Weights of a small image classifier.
Model: 24-pixel images, arch vit, norm layernorm, activation quick_gelu, patch size [4, 4].
Training: muon at rate 0.015, 26800 steps, batches of 64, held-out accuracy 99%.
Data: 195000 training examples, 8.8 epochs.
Rows from block 4, named by matrix and row number. Rows with one number belong to one attention dimension. Each number is 128 + 32 x the weight over its row's rms, rounded and kept within 0 to 255. All counts start at 0.
# q: attention query (model.blocks.4.attn.q.weight, 192x192), inputs 96-191
# k: attention key (model.blocks.4.attn.k.weight, 192x192), inputs 96-191
q.69 [136  98 132 112 118  93 125 115 113 118  82 103 220 134 121 113 154 124 106 124 114 139 148 135 155 138 121 182  74 134 226 141 142  99  85 129 128 165 106 114 110 117 135 145 111 112  94 141 157 134 138  95  99 138  95 129  53 144 143  82 140 119 105 108 116  90 109 175 153  69 155 192 137  93 101 144 130 178 115 118 136 127 175 100 171 102 110 134 100 117 137 105 130 113 196  48]
q.70 [ 93 171 150 108 147 173 169 165  97 148 106 208 136  75 122  42  86 146  54 161 115 156  91 116 219 119 154 142 106 170  99 101 167 144 105 167  92 117 136 137 117 153 122 143 142 159 205 125 110 105 105 139 160 160  95 128 101 128 144 101  86 185 150  79  83 170 131 150  85 129 150 172 106 142 120 213 117 116 122  87 126 129 153  96 123 143  66 138  91 168  54 128 112 101 122 138]
q.71 [164 117 133 142 108 114 149 122 109 164 113 124 205 148 105 153 112 167 126 102 154 152 175 180 151 140 154 147  71 104 154 131  98 118 118 108 136 131 157 144 162 128 167 131 129 129  93 101 149 175  68 128 133  86  95 139 125  92 120  62  78 102 116 164 165 209 150 202  90 137 136 173 108 100 108 164 120 167  99 156 148 160  96  87 123 150 120 121 104  68 116 112 153 120 110 147]
q.72 [152  88 150 105 109 103 155  92 126 125  98 153 129 122 140 158 149 141  84 199 108  83 118 125 108 125 130 124  96 102 118 173 128 135  84  94 202 142 152 101 170 133 117 149 179  40  71  81 108 132  57 110  71 102 116 154 144  91 105 176  94 140 174  91 201 162 165 106 180 173 106 125  54 116 153  65 146 133 152 121 154 133 150 164  63 142 113  98 126 154 134 110 118  99 121  91]
q.73 [133 124 187  97 120  99 112 135 124 135 144 159 155 169 103 122 129 157 130 137 101 147  77 147 118 136 176 173 163 113 105 148 101 129 161  66 112  68 125 125 148 132 132 133 168 114 146 133 108  85  48 150 119 128 156 197  46  54 142 183 112 104 149 168 172 141 103  62 127 126 106  93 121 153 109 138  82  97 106 150 114  93  51 166 177 144 111 191  57 172 152 144 120 162  86 156]
q.74 [125  73 129 124 109 132 174 198 108 125 141 103 148 131 136 141 117 135 116 107 140  82  54 155 145 153 121 109 143 110 108 157 148 114 164 197 127 167 144 170 109 103 103 145 116 161 133 151 112 108 103 148 175  89 145 119 187  55 100  79  97 159 114 113 154 145 187 189 133 168 106 134 139 113 117 172 204  82 120 110 108  95 152  65 121 138 141 141  86  93 107 127 179  77  94  85]
q.75 [126 122 160 120 134 138 143 109 100 125 147  97 168 189 100 130 167  91 125 149 136 162 124 125 136 113  94 102 115 115 103  76 130 111 107  76 170 156 147 113 152  94  71 118 124 127 106 154 155 137  94  87 111  92 192 122 123 103  70  94 150 119 181 123 140  77 165  78 126 163 143 102 131 209 207 169 136 116 127  93 125 177 146 143 150 148 172  99 141 156 113 151 153  82 167 113]
q.76 [142  84  91 118 115  98 149 153 183 117  92  92 131 127 134 152 119  85 116 141 154 131 177  87 139  97 102 122 130 153 101 151  81  86 128 103 140  87 160 221  86 140  70 131 167 114 126 108 150  98 135  86 146 137 166 125 153 152  77 178 116  58 129 117 180  65 175 146  99 153 151 135 190 124 100  40 144 174 133 141 161 174 114 151  96 140 144 197 119 116 118  87 153 150 146  97]
q.77 [187 146 128 131 122 119 108 115 102 116 106  97 134 171 156 192 162 116 123 154 127 143  85 106 109  91  99 115 150  98  75 120 143 143  90  49 140  69 168 186 149 172 119 134 193 126 137 152 104 163 122 121  88 164 176 139 146 116 175 216 121  82 105 112 111 126 153 120 237 115 105 123 127 156 218 144 101  85 167 107 113 133 161 122 138 113 105  93 110 117 159 137 112  93 119 135]
q.78 [ 82  89 125 207 145 145 149 169 101 113 150 120 182  89 101 110 184 138 149  58 132  84 160 113 156 104 135 120 170 157 121  91 120 125  65 154 147 110 142 181 141 206 123 113 116 115 131 104 152 109  78 100 165 191 179 122 133  94 128 170 165  85  82  69  94 152 101 189 155 118 135 119 146  84 139 146 196 131 150  80 125 111 154 102 168 118 131 146  48  87 108 124 136  40 103 149]
q.79 [144 114 169 124 125 149 140 141  79 139 118 136  92 171 129  62 165 132 121 112 123 152 149  44 114 103 122 134  82 173 144 170 117 168  68  66 121 143 134  97 108 134  89 148 136  76 122 120  88 159 143 113 144  95 159  48 105 160 117 168 140 125 120 121 133 170 101  79 200 177 108 151 165 119 153 141 150 156 128 144 173 174 127 173 167  83  74  89 106 158 101 169 179  43  87 159]
q.80 [157 138 109 139  92 112 172 105 127  88 124 143 154 130 148 199 183  95  80 112  85  96 100 160 172 136 181 153  85 133 108 105 116 120 181 109  92 145 106 129 133 144  78  68 180 105 146 139 119  70 124 127 101 146  73 158 115  73 133 147 137 142 117 186 159 105 137 136 124 107  90  60 140 123 191 126 114  79 204 118  90 153 116 136 140 129  94 108 149  71 117 120 124 200 103 122]
q.81 [ 99 153  66 161 129 161 154  92 186 168 172 152 119 166 106 114  61 135 111 160 152 161 105 148 145 173 169 167 103 192 167 133  95 166 185  91 133  82 115 124 105 169 132  69 115  76 155 102 141 133 136 133 101 126  87 116 108  82 130  77 127 125 111 180 126 137 107 130 123 160 178  87 128  69 115 146  96 107 161 104 138 135 123  96 141 110 123 109 142  97 167  87  97 138 100  85]
q.82 [139 112 120 128 163 142 152 118 104 171 169 163 135 146 113 113 115  88 121 131 117 179 110 161 134 121 112 196 163 140 155 117 113 128  84 162 110 119 153 105 120 153 170  99  93 117 117 105 132 124 152 144 111  78 104 100 174 134 144 133  80 179 133  49  72 119 139 101 148 104 165  85 175 128 125 129 108 174 120 131  97 174 165 121  65 146 188 169 150 101 125  86  45 100  71 125]
q.83 [108  82  97 166 141 124 126  86 116 118 127 113 128 134 152 116 130 118 118 167  98 163 128 106 126 136 143 119  32 144 128 158  74 103 121 158 142  68 148 146  64 174 165  80  96 111 136 124 127 117 126 145 107  72  75 135 158 150 177 135 117  88  80  90 139  86  94  78 102 142 112 119 111  64 152 151 140 169 211 121 164 127 136 142 122 127 121  97 130 132 129  44 109 142 161  62]
q.84 [ 95 112  50  65 128 125  86 130 193 125  79 148 154 138  84 189  60 114 133 119 208 164 186  90  61 141 127 124 157 177 132 107 151 156 108 141 144 195  90 166 192 111  92 129 119 107 142 126 139 106 133  74 126 108 144  80 146 115 138 101  87  97 150 119 162 144  90  85 156 123 109 144  64 102  96 114 101 195 113  96 140 164 115 102 108 203 164 144 117 133  78 103 145 123 177 122]
q.85 [156 161 114 112 147 177 133  99 126 163 113  39 116 124 170 105  66 107 170 113 100 137 100 149  90 133 114 134  80 106 205 150 120 169 166  80 159  88 122 159  90 122 118 116 114 167 112 107  80 129 191  95 125 130 136  91 112 141 129  97 120 171 102 140 138 101  68 148 175 129 111 132 142 130 127  90  90 122 140  99 168 111 136 167 142 150 120 124 145 125  97 159 176 114 102  54]
q.86 [158 101 138 109 108 134 118 138 123 145 146 150  99 136 146 165  89 160 133 119 122 121 134 117 135  81 140 168  72 119 155  86 117 170 151 152 121 149  81  87 123 149 157 149 173  86 152 172 124 117 189 128  82  99 103 104  68 101 183 175 133 149  99  99 149 165 164 121 103 116 126 144 113  99 105 111  81 197  96 186 142 109 109 149 131 114 101  95 110 138 208 132 121 102 124 148]
q.87 [ 66  75  78 165 132 149 122 172 102 135  78 118 143 136  95 128 108 113 123 173 132 141  91  93  97 152 114 150 113 115 199  78 156 125 136 132 145 141 144 210 122 146  86 103 123  78 164  88 146  91 104 114 138 135 138 138 115 148 162 160 147 145 180 149 124 179 170 125 125 160 164  99  99 127 102  99  73 163  89 100 104 106 123  99  72 125 100 171 127 121 164 153 182  96 110  88]
q.88 [149 130 113 105  83 159 171 133  31 104 110 125 126 128  91 138 184 124 109 189 118 139 178 115 162 125 120 117 101 112 127 153 142 179 103  76 146 137 188 114 116  98 104 107 191  76 151 135 138 117  92 143  34  70 166  71 180  97 110  74 183 121 181 160 120  91 146 156 159 170 109  82 101 164 123 162 100  53 174 139 158 128  84 152 182 140  91 160  85 174 179 178 117 145 179  80]
q.89 [147 159 134 127 137  92  67 154  96 133  84 130 128  95 127 107  92 140  94 161 116 119 151 129 163  86 138 106 103 154 130 139 105 151  76  38 114 168 185 150 175 162  93 152  73 195  88 157 139 105 110 171 146 141 114 127  95 212  56 101 137 110  90 163 171  88 137  98  97 127 130 113 114 168  81 105 133 182 138  96 160 173 132 169 109 155 112 140 110 165  82  96 145 108 102 146]
q.90 [140  73 122  63 156 203 121  82 102  93  92 208 152 144 186 119 136 157 144  87 168 138 128 136  77 102 165  86 174  73 129 180 163  96 142 122 114 152 109 106 189  97 136 134 110 137  88 202 136 119  90 157 102 167  97 126 144  88 151 152 129 115 121 162 130 119 154  85 151  73 112 180  88 129 143 141 107 136 129  96 164  97  76 108 140  83 165  97 170 149 174 150  87 125 163 155]
q.91 [162 127  91 105 103 119 140 149 158 118  56 113 100 145 130 134 135 113 129 129 162  93 112 169 124 149 156 129 149 120 146 103 129 151 133  68 192  84 144 155 115 126 143 123 124 139 121  45 107  71  96 170 103  86 129 180 120 196  89 116 112 107 116 148 175 109 144 155 110 134 120 106 135  79 109 184  85 187 132 141  74 200  90 172 169 182  98 143 131 157 180 179 186 144 140 164]
q.92 [178 123 128 128  99 117 157 161 169 106 100 106 121 125  86 134 147 105 160 128 110 204 124  92 117 134 159 110 221 173 180 146 175 102 136 116 157 203  87 119 140 117 135 155 126 157  99  97 129 140 116  98 149 138 127 160 119 141  82 114 102 169  87 150 116  98 135  90 128 151 170 146 123 107  51 147 142 141 142 161 107 135 176  86  93 193 121 117 158 108 129 159 141  77  76 132]
q.93 [124 130 145 169  90  87 157  87 122 134 131 139 133 148 124 168 124  93 123 131  62 115 140 119 188 165 100 153 133 131 131 145 156 127 214 123 173 119  69  81 187 147 123  70 143 110 138 103 116 165 110 115 158  90 110 141 122 188 154 133 139  74 187 136 130 145 148 114  98 137 123 136 168  95 104 113  96 129  61 117 131 219 154 119  87 146 119 148 173 126 122 111 117  99  79  91]
q.94 [142 151 144 113  75 143 113 206  85 135 123 158 108 152 111  97 110 133  98  81 124  97 114 167 200 140 129 119 101  89  95 105  99 136  98 147 173 131 118  90  87 156 102  51 124 168 160 161  97 121 110  76 181 128 114 158  77 152 129 122 178 186  93 142  88 128 133 135 170 104  90  94 136 104 108 171 100 134 127 146 156 148 140 133 117 119 122  90 169 116 144 136 152  87 142 150]
q.95 [147 112 130 112 112 133 121 128 206 150 140 130  78 169 111 114 104 110 124 134 164 170  97 206  89 111 122 149 159  66 134 169 139 109 131  72 110 137  96  95  91  93 149 127 171 112 147 178 152 106 134 126 108 136 128 209 142 106 146 210 114 122  54 114 117 157  78 141 135 141 167  45 119  91 141 196 158 125  89 188 105 139 149 136  96  81 149 128  89 140 172 160 181 125 134 120]
q.96 [ 70 157 142  94  98 121 148 138 126 140 142 145 103 157 137  90 183 154  79 122  73 106 100 175 150 160 143 161 118 112 141 130 107 101 137 155  95  77 104 104 112 192 127 170  64 177 168  85 108 120 115 120 120 121 128 140 132 124 181  60 149 164 151 135  86 145 111 133  62 185 126  85 112 116 157 149 101 103  80 135 138 111 110  79  81 121  96  91 144  80 131 184 137 153  96 127]
q.97 [118 144 134 123 123 121 133  88 107 170 176 121 144  91  91  80 111 177 131 102 107 149 173  70 136 134 147 125 113 152  96 114 109 167 119 123 107 121 182 113 136 109 125 171  93 150 190 112 103 119  57 120 194 145 162 144 149  62 114 193 141 150 131 151  77 161  85 187 151 106 171  99  94 178  94 173  95 164 133 141 165 127 119 130 114  91 159 147  99  89  80 120 131 145 181 115]
q.98 [156 146 131 157 117 165 126  99  94 126 193 134 191 172 118 132 157 156 138 152 143  93  88 166 145 143 142 107 160 108 128 133  84 191 124  88 122 125 153 151 113 132  79 121 135 132 161 164 129 153 188 104 129 190 175 152 127 110 108 128 165 162 117 126 117 148 114 143 105 194 140 110 151 123 103  99 138 105 116  28  93 156 181 135  92  86 147 140 134 135 127 108 204 157 128 126]
q.99 [ 99 120  80 126  85 176 159  82 152 123 137 129 100 160 139 170 146 112 111 152 148 170 171 134 211 200 114 106 126 126 115 155  90  91 126 120  48 155 167 147 120 142  90 108 147 115 127 148  68 105 108 185 138 151  55 156 121  83 198 140 101 120  94  98 187 169 176  70  82 136 132  96  85 154 133 140 118 133  68 170 113 185 161 127 161 119 135  82 143 169  37 131  99 136 150 108]
q.100 [144 119 138 104 123 111 168 127  31 119 135  82 139 148 141 135 152  81 129 133 124 128 150 134 141 127 146  82 198 123 100 117  91  95 165 122 142 160 145 181 102 160 167 215 123 143 157 197  89  91  50 106 171  95 119 130 156  51 113  89 118 189 118 111 143  82  97 128 139  70  88  96 134 111 160 152 200  90 111 164 142 132 160 126 105 120 180 177 142 144 179 127 117 138  97  94]
q.101 [144 151 168  85 135 164 137 136 152 156  61  91 132 127 119 145 117 127 110 136 113 152  91 119 160  95 143  70 148 122 165  71 158 125  87  59 133 138 158 127 145  59 101 230 115 176  95 189  58 111 148 146 130  88 161  97 129 165  90  86 165 127 125  70 144  80 130 138 105  85 141 119 173  79  49 128 108 114  84  92 115 114 157 150  84 117 135 101 149 179 144 111 137 134 179 133]
q.102 [124  77  89 137 103 113 117 155 115 116 124 158 181 163 132 143 133 102 152  65  95  95  88 140 125  99 133 175 144 107 218 154 161 113 151 125 107 120 210 113  96 159 101 139 181 134  98 176 159  83 166  95 114  70 106 116 179 145 133 116 175  77 100  86 167 167 103 141 180 106 140 156 114 159  97 152 127 149 147  92 101  82 209  81 142 118 147 167 109 104 109 115 175 151 154 141]
q.103 [167 141 172 175 125 157  84 139 157 130  71 146 105 126 152 161 175 121 111 136  84 151 146  76 106 109 154 125 103 154 172 145 143 181 120 165 110  50  81 138  49 120 171 171 118 131 159 124 102 129 148 136 168 132 121  90  69 114  85  95 116 145 148 138 141 106 148  84 101  90 133  80 105 114 124 120 182 135  97 144  59 149 110 142 152 151  89 177 174 125 108  48 153 148 171 169]
q.104 [128 134 124  45 122 105 106 110  86 191 116  97 143 122 106 139  72 114 190  96 129  60 166  53  95 174 163  84 235  92 158 106  84 101 100 152 103 133 161 161 114 124  82 176 121 105 114 152 160 106 136 127 129 168 199 140 136  84 115 110 145 112  84 110 163 190 142 127  97 190  86 139 120 174 106 150 136 144 154  69 124  64 118 141 113 106 150  92 103 110 133 157 136 135 155 166]
k.69 [105 132 153 147 138 160 145  99 160 139 150 117 139 134 129  95 166 183 187 125 130 130 129 102 120 117  88 114 105 138 155 185 107 147 139  84 146 110 108 114  52  72 107 141  91 116 135 136  98 152 158 135 132 199 117 160 150 118 156  92 110  81 158 100  82  87 127 127 121 155 131 122 128 133  78 149 155 165  46  99 151 164 115 118 103  95 114  95 148 143 110  92 147 140 133 120]
k.70 [112 129 105 143  85 150 154 176 135 159 174  99 157 147 115 120 150 145 208 125 170 147 120 114 143 137 145 154 111 141 135 145 146 122 123 140 137 121 102  79 176 121 153 115 160 144  93 140 123 114  81 146 130  85  72 140  68 150 124  78 136 101 178 121 153 115  91 122 144 114 134  89 119 153  70  89 135 106  59 116  94  79  91 151 186 164 150  99  86 158 111 154 147 135 180 128]
k.71 [147 216 187 100 140 137 150  94 131 131 164 105 213 123 138  87 166 114 110 101 107  97 148 100 117 146 130 131  74 133 161 149 147 113 144 132 101  51 184 127 171  77  92 110 149 122 123 108 125 130 139 102 173 178 136 123 162 106 158 107 186 106 140 170 182  94 144 151 104  48 143 153 159 152 134 127 106  89 103 119 162 180 107 109 110 140 131 120 123 108  61  86 120 110  73 103]
k.72 [182 111 130  88 102 171 129 125 101 148 126 135 104  83 105 153 166 115  91 146  91 143  96 133 104 104  60 121 143 158 117 203  97 151 126 157 126 134 157 174 179 192 109 116 121 142  68 125 163 121 141 113 143 124 118 145 132 111 108  99 116 120 107 158 153 177 185  94 125 132 188 176 131 100 137 152 111 142 148 135 179 104  88 174 102 126 179  54 132 142  91  94 144  83 115 100]
k.73 [147 127 119 153 191  67 165 158 119 125 145 161 151 135 105 201 140 135 144 179 134 129  88 144  43 104 181  76 180  54 144  66 118 138 127 140  77  80  86 179 102 146 102 115 138 161 115 155 158  83 123 117 132 125 178 130 131 168 157 200  94 108  72 145 154 153  50  67 172 111 164 113 146  52 171 111 116 108 172 139  76  88 116 128 123 156 164 136  90 107 123 109 152 163 130 137]
k.74 [150 131 128 105 111 123 103 162 159 148  91 178 175 112  57 125 130 129 131  57  77 135 108 179 159 212 138 147 130 158 132 155 196  83 129 114 102 100 136 192 165 139 179 104 111 141  98  91 164 127 103 159 110  77 128 177  97 155 103 156  76 122 127  96 167  90 110 153 124 159 155  76 111 146 118  99  93 134  94 118 107 138 180 101 134 114 117  87  94  83  72 101 128 133 193 149]
k.75 [113 147 112 131  95 114  80 121 180 116 104 169 112 129 143 129 116  89 161 187  91 175  91 112 155 148 126 162 175 180  88 124 121 199 153  82 112  94 150 243  91 120 189 140  79 159 169  89 107 120 148 118 118 166 140 136 102 152 140 155  53 145 173  51 170 207 149 123 134  98 156 154 119 109 181 131  90 147  91 124  93 139 184 168 115  58 187  90  96 203 122 109 124  54 112 114]
k.76 [121 136 114 176 116 136 132 147  95 184  81 113 124 118 146 124 125 200  87 164 197 145 140 127 182 126 128 134  76  98 149 102 108 131 110 151 143 103  81  69 134  68 123 136 138 127 154 107 123 171 154 145  94 147 110 161 138 147  95  81  82 111 164 172 137 128 163 104 120 117 104 110 120  79 130 160 149  63 132 114 133 177 157 140 130 169 124 129  76 117 131 122 135  97  85 105]
k.77 [153 126 114  75 170 143 143 135  47  85 110 139 136 111 132 179 136  96 140  72 191 153 125 164 104 133  81 145 153 135 100 131 147 155 112 109 199 173 175 159 101  97 194 108 110 159 142 147 134 156 230 130  83 155 159 127  89 127 136 172 114  75 126 110 121 168 128 103  92  92 137 116 123 152 164 148  77  61 179 120 140 145  81 150 118 145 121 159 123 126 109 147 147 131 117  50]
k.78 [107 163 129 144 125 119 171 141 117 119 132  95 127 140 109 123 103 186 123 108 158 173 125 122 153  72 105 123 126 105 116 112 152 164  99 193 137  94 133 126 114 123 129 113 173 148 100 116  73 170 155 150 143 115 135  24 115 175 132 127  92  52 127 159  98 157  99 126 126  77 130  83 105 107 132 122  81 116  88 147 170 141 148 120 173 123 120  98 216  65 130 165  90  65 130 168]
k.79 [128 113 103 147 164  85 131 138  95 133 156 165  93 108 198  75 111 144 127 143 105 161 131  71 121  51 106 146 178 111 111 193 111 162 109 112 157 128 155 161 140  88 105 156 157 144 117  92  99  50 109  91 159 106 111 127 137 114 168  89  96 114 106 125 147 191 153  89  83 104 187 117 155 140 106 119 124  79 111 137 123 121 176 141 175 118 162 134 100 122 193 107 124  95  75 111]
k.80 [100  88 159 111 137  70  98 165 106 104 108 179 132 106 166 189 155 138 146 101 130  94 107 148 152 107 115 152 139  52  99  74 166 136  57 120 126 157 106 162 148 157 181 101 179  88 148 108 123 117 141 176 141  95  88 158 163 172 154 156 162 140  62 100 157 142 158 165  84 103 163 132 161 121 112 141 107 110 163 121 131 116 116 100 147 133 119  77 176 130 120 129 133 110 104 130]
k.81 [113 156 135 159 142  84 105 105 129 115 113 128 172 138  73 160 131 112 174 160 127  89 162 179 143 132 119 124  90 106 132 122 130 128  94 118 139 180 167  95 122 162 109 184  69 203 101 154 177 147 131  89 110  71 105 109 165 152  89 122 186 103 130  70 133  92 136  69  81 154 131 163 147 141  59 178  57  64 110  77 101 127 132 135 143 167  91  93 100 143 135 135 126 174 113 111]
k.82 [124 149 161 205 128 131  98 153 138 124  58  70 159 126 102  87 106 124 140 226 167 185  85 139 138 136 149 132 108 146 144 107 103  84 174 135 199 111 195 107 132 172 165 182 142 100 159 177 150 129  75 177  99 102 105 101 177 120 107 163 160  84 132 142 114 116 138 128 139 150 102 156 101 180  89  77 173 130  98 128 117 161  92  97 131 143 127 133 146 170 147 106 128  92  74 118]
k.83 [ 78 113  66 169 215 105 110  97 135 138 128 131  46 110 151 120  93 163 139 208 109 195 140 163  93 105 124 118  93 133 143 105 141 112 206 129 172 146 138 149 160 172 135 152 167  82 136  94  66 149 165 102 152 105  93  71 197 130  71 116  67 120 184 125 102 134 132 141  72 150 150 171 159  86 159 108 153 119 157  70 107 139 137 144 113 131 137 149 154 108 164 113 137 103 133 166]
k.84 [169 145 103 138 123 142 121 113  74 105 117 142  87 114  78 114 114 137  74  78  94 126 186  67 127 115 143 168 111 141 133 134 138 174 139 159 150  89 141 142 171 134  75  98 133 204 107 131 115 121  91  97 152 170 106 128 164  84 125 158 121  70 144 143  96 118 136  98 139 198 116  70 149 128 107 178 112 119 157  74 159 137 144 146  96 177 132 137  75 153  95 106  97  59 126 173]
k.85 [108 109  79  69 115 110 149 109 153 113 172 115 144 149 105  89  54  99 111 105 138 172 222 103 139 158  91 146 122 107 130 151 140  75 115 177 149 176 117 155 162 113  85 148 158 124 180 113 103 197 122 119 132  82 167  91 153  90 118  83 110 178 137 115 135 143  82 145 135 117 124 142 162 145 143  56 110 162 155  89 118  87 175 178  54 123 101 169  90  99 103 131 148 137 161 143]
k.86 [148 126 134 117 151 113 111 178 121 142 148 186  95 181 127 184 136 156 150  96  55 131 112  79  85 140 138 151  92 134 127 124 192 124 115 137 144 110 163  49 139  88  82 183 113 121 126 141 134 138 165 158 164 163 136 105 160  84 157 124 176  75 101 156 126 169 228  98 107 118 127 102 139  98 119 111  89 141 108 157 145 145  74 102 169 152 198 153 145 123 150  85 200 110 125 141]
k.87 [ 70  99 108 147  56 104 143 135 114 134  90 125 120 156 110 174 156 118  82 228 114  89 169 147 159 123  99 171 119 150 138  82 124  91  85 124 154  97 149 165 138 182 111  95 118 107  98 125 145 113 155  72 123 146  91 166  88 193 156 131 127 103 163 111  52 158  80 107 116 182 157  91 132 156 120 122 185 103 144  87 157 153 100 114  93  94  87  84 137 104 153 177 142  72 122 197]
k.88 [186 169  85 118 176 132 119 101  70 138 119 152 153 132  88 133 217 156 146 151 123  73  21 160 168 103 124 160  86  96 120 131 103 160 106 118 175 114  91 126 117 152 142 172 146 110 109 104 129 104 146  99  98 128 123 192 137 187 135 143 142 134  71  84 113 140 155 124 157 137 129 136  84 154 149 147 131  95 115 127 104 175 111 176 172 152 126 130 113 135 164 143 110 194 156  95]
k.89 [121 162 205  92 165  88  98  76 123 143 168  95 146  79 157 109 129 145  95 124 108 186 147 144 151  70  95 130 144 160 145  92  96 190 153 129 137 123 167 173 118  85 162 162 125 111 126 163 101  94 145  88 177 140 161 113 122 158 143  73  93 141 116  93 141 186 130 117 187 146  94 105 141 103 104 128 118 161 155  75 118 145 129 150 115  85 162 118  94  70 171 114 151 152  91 151]
k.90 [125 139 105  92 152 135  92  90  65 114 139 164  83 150 127 145 137  72 135 118 123 117 151 142  88 145 203 115 129 200 133 160 154 152  66  91 122 140 115 140 158 168 125 120 164 140 158 155 169 111 132  94 110 169 152 143 118  94 131 133 172 120 146  82 102 166 142 168 127 157 113 156 112 147  86 187 100 169 147 151 137 146  97 124 108  91 170 134  99 131 129 138 125 157 148 154]
k.91 [180 142 126 108 143  76 173 116  86 146  94 106 163 161 147 136 178 128  75 140  82 132  99 115 162 108  99 103  81 112 124 124 100 143 105 178 122  94 142 132 103 103 163 173 222 201 159 138 131 126  85  94 123  90 152 112 152 107 103 118 139 160 152  76 182  66  95 124 162 142 148 132 171 170 117 168 127  97 149  84  91  90 149 140 147 147  93 142 119 125 122 149 183 200 100 126]
k.92 [ 95 142 127 156  83 127 138 137 145 134 132 110 126 106  79  94 185 142 152 121 100 149 115 121 128 112 143 157 169 181 131 137 127 119  85  97 118 155 141  94 129 175 107 151 140 139 151 119  81 129 165  70  94 153 119 118  82 157  90 160 157 110  84  67 147  88 144  99 182 181 137  91 118 141 126 138  96 142 171 129 121 190 128  95  72 128 116 171 178 146 115 152 150 107 138 180]
k.93 [135 120 172 146 137 137 119 154 150 118 114  93 148  89 186 134 102 128 103 196 151  94 116 139  83 163  96 145 137 150 155 133  93 136 185 158 142 108 120 117 118 158  87 110  48  69 103 160 137 136 211 179 192 133 109 104 155 109 119 127 136 100 166 169 152 159 118 180  99  78 103  98 105 104 180 123 146  79 176 113  94 153 126  71  78  48  80  81 172 120  66 141 119 116  86 154]
k.94 [151 176 140 121 105 153 156 139 144 172  60 156 131 106 153 114  84 121  98 123 141  76 136 107 164 159 144 149 130 119 123 168 149 145 134 117 100 185 122  93 120  96 128 115 126  80 187 103  96 155 131 185 160 110 153 115  96 109 133 104 101 167 152 143 100  81  67 157 103 136 164 111 133 149 139 156 102  29  54 147 154 139 101 146 120  38 116  94 109 186 143  82 112 114 189 160]
k.95 [162 159 164 105  92 123 155 139 140 124  59 111 118 186 114 122 133 118 154  79  95 140 122  95 103 164  98  98 164 146 125 161 112 133 160 154  93 156 168 154  96 103 122 116 104 157 149 109  72  88 128 107  69 162 156 172 118 127 112 135  66 159 196 121  85 159  77 136 145 188 166 100 140 163  94 146 170  90  84 138 127 133  74 125 126 141 137 173 149  88 130 136 160  83 164  75]
k.96 [140 174 163 153 163 164 158 119 118 148  98 138 158  87 101 162 111 119 165 146 129 126 114 124 131 152 138 158  97 134 157 155  61 147 140 140 140 117  89 131 123 144 150 109  89 150 138 114 171 140 143 112 136  69  91 168 146 121 132 214  53 122 160 117  95 181 134 101  77 166  78 129 142 170 108 113 171  98  88  91 126  94 125 102 112 126 120 140 156 154 210  91 179 136  86  91]
k.97 [143 152 131  80 155 194 201 120 115 151 119  75  74 156 146 180 148 164 103  78  64 118 128 134 160  92  93 130 126 107 147  66 174 115  98 103 180 148 108 138 179 143 161 107 104 114  72 184 109 140 118  95  81 151 115 121 132  98 159 130 132 147 109  89 131  96  32 112 155 153  76 146  89 104 103 169 121 146  95 134 151 148 174 191 108 170 130  99 121 183 128 161 139 129 168 126]
k.98 [143 134  98 134  39 126 199 196 125 115 126 138  99 194 110  96 154  93 135 144 116 120  97  47 135 157 110 151  79 157 147 141 129 163 152 140 173 154 102  87 122  86 113 140 132 137 109 151 101 140 107 127 176 182 159 102 169 121  90 143 149 155 152 130 113 138 160  92  84 108 137 109  64 138 133 123  96 154 148 183  99 152  66 163 164 113 110 104 194 134  99 150 105 140 193 126]
k.99 [113 127 106 169  73 126 139 112 144 152 178 171 116 139  99  89 160 147  95 133 159 140  74 155  94  40 117 154 102 123 122 119 131 174 139  89 111 152 126 170 184 148 121 152  95 129 162 105 126 103 134  78 134 129 162 155  94  96 100 111 109 123 115 165 130 115 152  99 147 134 143 115 182 157 158 143 156 165 157  89 150 165 137 126 124 122  81 121 121  91 122  54 114 107  75 139]
k.100 [102 199 122 152  55 187 146 173 122  88 129 106 127 198  96  72  99  80 169 167  98 181  85 153 110  82 150 121 199 132 100 115 160 193  76 135 105 129 139 115 149 173 129 130 134 108 156  87 119  91 169 118 101 127 157 138 140  69 115 104 107 113 159 107  86  78 105 123 114 145  86 155 150 141 100 125 111 133 113 118 152 103 140 142 138 140  81 194  81 131 112  90  98 100 121  93]
k.101 [147 149 157 162  80  62 171 121 117 111 115 141 158 133 153 127  96 185 153 126  79 136 174 133 110 139  76 127 118 144 168 128 107 172 140 191 164 150 127 126 143 156 112 144 101  98 170 116  61 142 123 133 165 139 176 130 101 123 171 108 161 137 160  72 180 118 145 157  60 107  94 151  44 145 202 166 144 101 117  72  80 107 137 132 152 136 152 115 123 140  81 133 173 110 125  69]
k.102 [190  81  29 147  97 101  98 111 115  99 121 173 109 126 168  34  91 103 167 116 147 154 118 101  90  79 101 194 140  80 140 137 151 133 172  92 149 136 139 147 109 184 119 148 145 144 104 131 159 142  93 113  74 111 121 151 168 144 129  97 145 131 155  81 114 128 120 148  26  97 192 158  30 128 115 114  96 128 186 179 167 172 127 118 145 128 154 149 144 207  90 148 103 130 215 145]
k.103 [138  90 132 134  87 119 102 184 166 133 181 135 165 104  74 134 173 119 119 128 107 144 136 141 199  58 123 136 140 152 120 158  67  94 174 189 117 133 101 141 116 142 207 101  46 160 127 134 147 143 136 139  81 101  80 122 163 102 172 100 156 180 134 122 137 153 124 107 129 131 143 136 141  89 153 206 144 100  83 193 152  83 112 147 105 103  59 123 171  66 133 107 173 145  89 142]
k.104 [112  78  95 135 147 103 102 120  97 179 105 164 127 164 110 104 105 138 195  70 120 136 170 153  90 203 139 113 171  73 198  59 117  71 141 128 143 118 142 161 171  98 111 120 106 150 120 142 120 127 161 141 158 168 186 127 119 154 103 139 163 148 141 124 144 145  49 164 167 138 144 131 128 139 137 111 121 181  81 116  96  78 151 179 132 145 120 133 135 126 139 136 132 114 127  77]